Rows from block 9 of the image encoder of a small model that answers yes/no questions on an image's attributes, named by matrix and row number. Rows with one number belong to one neuron. Each number is 500 + 40 x the weight over its row's rms, rounded and kept within 0 to 999. All counts start at 0. Numbers have three digits each.
Before each neuron's rows are labels from the 100 images, of 14976, where the neuron reaches its highest value: "responds to" is what is common among them; "peak on" is the class under the peak. Only what is clearly more common there than usual is listed. The data: cartoon faces. In brackets: how many of the 100, against the usual share in percent.
# fc1: MLP up (encoder.blocks.9.mlp.fc1.weight, 576x192), inputs 96-143
# fc2: MLP down (encoder.blocks.9.mlp.fc2.weight, 192x576, transposed), outputs 96-143

responds to: moustache (60 vs 19.7); surprised (47 vs 12.6); purple hair (36 vs 6.2)
peak on: skin (40 vs 15.7)
fc1.409:442462523658498490500434499499514516498499503512491507535542524467433463500482500470492481495500581496541501501489512594498500516498500565500502
fc2.409:493500520498543499499519406500480500459506663670496500494503481509496476504500497505485485498497495500474565478500503493456475606496492489500500

responds to: moustache (82 vs 19.7); winking (41 vs 12.4); smiling (30 vs 12.1)
peak on: skin (58 vs 15.7); mouth (28 vs 0.4)
fc1.423:536487505505488511520508493496502504510494511513501507500565494498493499504471468481483553487499505659502550465488513466512490534490489513562641
fc2.423:468526497518516545517577465451501498503525604523492512497561499520501501493546501495464504540474475492500501436457533505500516503507532504496486

responds to: blue face (100 vs 14.1); sunglasses (65 vs 12.3)
peak on: skin (74 vs 15.7); nose (25 vs 0.3)
fc1.313:446490524500415508489443502519500500495495506497501499629499459481650483514471419499516512435520513504500494541474523509483514612511532499499508
fc2.313:400500485553483516516474518496489502500511579490542462519449500525656553492486377504458493485498443528563488497502432531498500479514492500477554

responds to: surprised (100 vs 12.6)
peak on: skin (74 vs 15.7)
fc1.570:500529498572500501523499529507495480543499504486501500420358497432455499543496504491500502504496502491521436488484520473464499468500502495496485
fc2.570:522500499499477472499515494506514499507466528513499541729520501466420494500501418504500540499501490501509511500499501482490514498410500460509491

responds to: laughing (100 vs 12.5)
peak on: mouth (79 vs 0.4)
fc1.360:501504494501462503500494455500471495466502512518535502544543525533518492497502527497497500493502497476478500486479490500450482502468484513499500
fc2.360:470486501516486490500477403511542450415499500429500569502485501505491567526505496520473517519549487497599431490501526498515506443521501495503500

responds to: winking (37 vs 12.4); blue face (35 vs 14.1); white hair (33 vs 6.2)
peak on: skin (48 vs 15.7); hair (34 vs 9.7)
fc1.215:495496645497499500499469500459502500499443653501501499500500511497513504499494520513411500499616490500500525500502502483499500503500500498502500
fc2.215:500580500580505510507379499514527452511498320524500504361512499490506500500472500500645500421483500492500495500515501500392500512501483501511500

responds to: bald (35 vs 8.8)
peak on: skin (56 vs 15.7); hair (26 vs 9.7)
fc1.375:511521501469511501525312482616502475498499476506490501496548654502582559508477491506544455508478454526511457508493478505500501507498500573537481
fc2.375:437508482504525558501391492500498479482476500468494520372500496481550497494573499530556545501491537543495494488500514514501484499520488495488457

responds to: moustache (97 vs 19.7); brown hair (25 vs 6)
peak on: hair (69 vs 9.7)
fc1.12:399522486504501495495555528494468514478495500451515579490501510498557502452540427499499529517442539545508491461489493491489499435523496495500501
fc2.12:494433511523533490518457522482532500509490532529513498497515511506514413502492504500486480504499511499507491505463561454498584502468498468510495

responds to: blue face (34 vs 14.1)
peak on: skin (94 vs 15.7)
fc1.208:516580500478502492504426486435528460534490426396518504539506505501594501518443479500512527498509566539514473574464494498516499526533497532475567
fc2.208:547437503477531507501460473487482499507445472535604499514499439600370508488444450534538529501512463502487476490468486541394485553571533491551489

responds to: surprised (99 vs 12.6)
peak on: skin (70 vs 15.7); mouth (28 vs 0.4)
fc1.486:512498498520499486502500549494549377500463516527482498443489544490491476456498478500483533535460467462486511587507432503495542497454595549452582
fc2.486:477503502503493550482491449486525500443500479600519508518499502496455500509503454474474526447489475505465455497530424483415533513508619500508592

responds to: blue face (48 vs 14.1)
peak on: skin (62 vs 15.7); hair (30 vs 9.7)
fc1.540:484405482497501500478530504608541500473551523517562536506555561500463402489500487516534502472453525489504611407476473497478502500496562501501546
fc2.540:490520469483535478500487629420503544504499498557475500530505501466513547463486487500528495551529499500567506497507467500488659521566488496529499

responds to: cap (46 vs 10)
peak on: hat (38 vs 2.5); skin (37 vs 15.7)
fc1.440:439490509500498530531559609568500444488491502549559484503506496503497487499621507500555457494472541551503417506454531501516492498490535533491450
fc2.440:496549518474500495494500473510501500499522518501439489501499505501513508502501438496418412509499549499548497477501537495495501501499499479503508

responds to: moustache (100 vs 19.7)
peak on: skin (44 vs 15.7); hair (40 vs 9.7)
fc1.61:450496559512505557465514474549432499500477500498505523473521501502604513501505481488496513542516522515500478483564423482498494498500497497511470
fc2.61:509509549501529465541420469522504495493477503520518443498631519568506461500470480419537499545564500502384469454523546484520500508493396446489465

responds to: a bun (99 vs 8.4); hat: no hat (99 vs 60.5)
peak on: hair (99 vs 9.7)
fc1.15:548561502579500472500468509447527529498504473441486543549491394456464499492537524499474491542505493471478438485480461505514439500613462501480468
fc2.15:441499545502475493582512516491517497502501567519403505519502484387474536503448500450500500497506443366464483499526555498550512501461372499427466

responds to: curly hair (91 vs 14.2); green hair (25 vs 6.2)
peak on: hair (95 vs 9.7)
fc1.548:459464502475635434506493490515532500492423505500503527500519462537460502497525500519501547496505493501500445450458492395486507459499499556504565
fc2.548:519507422509561499454511446509497501478500504513489508489490465484425503380543501501502498510505491504499472516500480499551502638516520503489494

responds to: winking (49 vs 12.4); earrings (44 vs 20); smiling (30 vs 12.1)
peak on: skin (58 vs 15.7)
fc1.371:479409483416494501473521521497500425500520465612495450484500476452528528498500493469500501502486552506515554416456492579541477502500539571500505
fc2.371:514498554493481509523616496520578533500515501550496508496508539485485492525500497500530499501474520500499403457389500494411511501491494497466500

responds to: cap (35 vs 10); crown (32 vs 9.7)
peak on: hair (44 vs 9.7); hat (27 vs 2.5)
fc1.561:525500499463490475500500503492500505511479502519504472502481528446500498501506518498502500500505499498500452577509411500504505499502523500498485
fc2.561:491515495577488514528497503497451434474486477503488502442509510523431486388474460604500545509570500505497509492497517499500434430493498530499490

responds to: a bun (99 vs 8.4); hat: no hat (99 vs 60.5); purple hair (29 vs 6.2)
peak on: hair (99 vs 9.7)
fc1.221:469446441552517420481503476562519487500582552478492500495502448500449497457489558494500448483510504491464526491523446521496483501522518561473481
fc2.221:476488521561502508545498489326488503498504500491375502494500500539454504550502519520504530522490463462500498596537487569498499501515486487497592

responds to: sunglasses (100 vs 12.3)
peak on: glasses (72 vs 0.7)
fc1.474:490524525512550499521523506451513480485472496499512500484499476502464500527458456490479498535532497580497400477496502484518516508503510508520525
fc2.474:536523507444558410450557381503517501513350518504517453476498476502552505497507501485491502499496508500491482543501557560469492499485440488499523

responds to: orange face (57 vs 14.2); smiling (56 vs 12.1); winking (43 vs 12.4)
peak on: skin (84 vs 15.7)
fc1.143:492497500491419494503501492501465499497498500500596498500484500485494500491445499500499501500485501498497508496505490492503542500505602500501500
fc2.143:504481501500499451499495496509479477500503508501493524460485527504503535496527496495499461502527503543514556495519500498510506534515500506493590

responds to: blue face (44 vs 14.1); laughing (36 vs 12.5)
peak on: skin (83 vs 15.7)
fc1.147:500500500500500500500500500498441500500500500501500500500471500500500500500500500500500500505500500500500500500500510500500500500500500500500500
fc2.147:500500500500496500492515500497499500500497500503500500500499505503500499497535500518500500500500484501500498501507500495502500454503938407505500

responds to: cap (70 vs 10)
peak on: hair (57 vs 9.7); hat (29 vs 2.5)
fc1.166:496509547521495585503489477515497420498512443442521536428495485495456475481499473412506502485502496526509464509498486495500501500526557540538534
fc2.166:445488518494507537501487559584496492473460500491579499533508506498522516439517550527427527507519555501578469474460568616473489517506498414488460

responds to: winking (72 vs 12.4); purple face (34 vs 14.2)
peak on: skin (80 vs 15.7)
fc1.109:504467507510502504509497530469486514503500499506570527459569509500467474517497446495521433487556548570500493501500447521463493464492521496608499
fc2.109:507479491512500393498482506415538449444464424499518332504494511590459530499546512522569490514396531397505499509523503466497581467498505564488431

responds to: moustache (86 vs 19.7); surprised (55 vs 12.6)
peak on: skin (47 vs 15.7); hair (29 vs 9.7)
fc1.107:479506503493477500569507651399501500532547474515590504500499500558461502497440483547464524500500564499487511505504536521497513500514481573462503
fc2.107:502637489499530501504497465519499500492539500492498520490552547500577333481514501503426511509484604549427492502507497483493499502412497501549477

responds to: sunglasses (100 vs 12.3)
peak on: glasses (100 vs 0.7)
fc1.418:411501470499528578501506497513491497502430495545500462519458498492537523507507500486521522487492537498590593478502503499496497552500497630501480
fc2.418:522631489564500500495491438498476527501506653479504602498495494471505486491430443520457502633504500500516480510499503510506469478493505492523498

responds to: curly hair (40 vs 14.2)
peak on: hair (52 vs 9.7)
fc1.199:356559502474492456448465510489498559513490502502615515463531403506493487482530490502507502486517502500505477487581472490493500519499494500496500
fc2.199:546474430499483491497539510497485490546497512530498480504573504497499518489555460371507443497512496507496488503518523432543498559439507502497518

responds to: curly hair (65 vs 14.2); black hair (50 vs 5.9); red hair (25 vs 6.2)
peak on: hair (95 vs 9.7)
fc1.184:447562400463522508491528428503610489513481434517630467497508496667515497501494441530497486490498627539570500520487545507502496476500503508514424
fc2.184:494481461503443505501502500587506528546501595493518576498488500483518500365448500501494500537548504495507540466479492560494495493493500511509510

responds to: blue face (100 vs 14.1); beard (53 vs 20)
peak on: skin (76 vs 15.7)
fc1.403:498467546531506456471356506506502498534491474458526520478513477373602491510498484376521500474505421520524490541500487459461480538512487497460487
fc2.403:482499519545504503476482482484507503555505504488543442501522509449608528488515343490486498474500505518502478532502514476546631502435549489528501

responds to: winking (50 vs 12.4); smiling (45 vs 12.1)
peak on: skin (85 vs 15.7)
fc1.386:502500498565529475491482507526496485430501502512493486500430537501505500503489511498665500404501510497502445508550544474497466500500501506537493
fc2.386:514498558596482460428513522510585518519498442478513504514558503500523500519507490521502576436500501513485559540461506487507502501501554485497473

responds to: winking (37 vs 12.4); smiling (31 vs 12.1)
peak on: skin (80 vs 15.7)
fc1.321:551542500498490497536517502497558419498500521414502503485496505525500502501519469454497503512554484506415500516507428390574498510446502603475490
fc2.321:501469548517508508469518499488501493510512505492509500500499497504499383493504511450541456512517475500508483495495500527481551484508501496477491

responds to: bald (26 vs 8.8); a mohawk (25 vs 8.3)
peak on: skin (82 vs 15.7)
fc1.257:503524512494505481500518471506521500517522483523496486538552524499514428497502476459517491491532529503568472453475500447501462442473504541499490
fc2.257:479537502452486482568490530524547403511499492498511527373568418593504454476499417496501506500499500466516491501536538510486552480450483572513516

responds to: bald (40 vs 8.8)
peak on: skin (71 vs 15.7)
fc1.175:382508502501504496501599475558509507540501483499513501475502467500413479510481415425419374487500535544507465499500505477508486503525524495562428
fc2.175:590539520480480489500502503490370507641473515507485503499491505460504494508516529505486498516497459458464539535506487454558543478490520504499579

responds to: moustache (74 vs 19.7); surprised (70 vs 12.6)
peak on: skin (72 vs 15.7)
fc1.46:456497520426476429524460572502740507478491407533514510436535500518501501496488498500504523499547507501512433425500556494500480503510526501498514
fc2.46:500501544497476592478540491500488434508484525498513540510575501500497449508504478499491483510447467491479500516502470514499547503530477517567437

responds to: laughing (100 vs 12.5); moustache (43 vs 19.7)
peak on: skin (41 vs 15.7); mouth (39 vs 0.4)
fc1.18:497516490500500450512549500514492503448494512448478506509496474510478522569501637514490487414498495475525503490500503502525510498501515538500466
fc2.18:500466495553429597483491486476543461548498360495501520503468506491506511501569480555517542510500507491490494500501533493503407502466534499567477

responds to: blue face (92 vs 14.1)
peak on: skin (80 vs 15.7)
fc1.92:485470499554489493498476508527503491497500479504502482579455604456510506508501510472484504497455497527474392512459465547500501618487498666545460
fc2.92:497435498506518501502499501473501490520512516500465504499495495498522541550510510510495428466504503509500537499539489502511500500498441491528542

responds to: sunglasses (100 vs 12.3)
peak on: glasses (98 vs 0.7)
fc1.122:488496500527444441508552504504499499502468545500500500497426524503459520517504505519475492504506578518500501502479513465506483495458500500487530
fc2.122:491501434499472500506508507475532526492413526490460416433448533507502500516482494502504527512595499505500498511480542497504514481508422390436494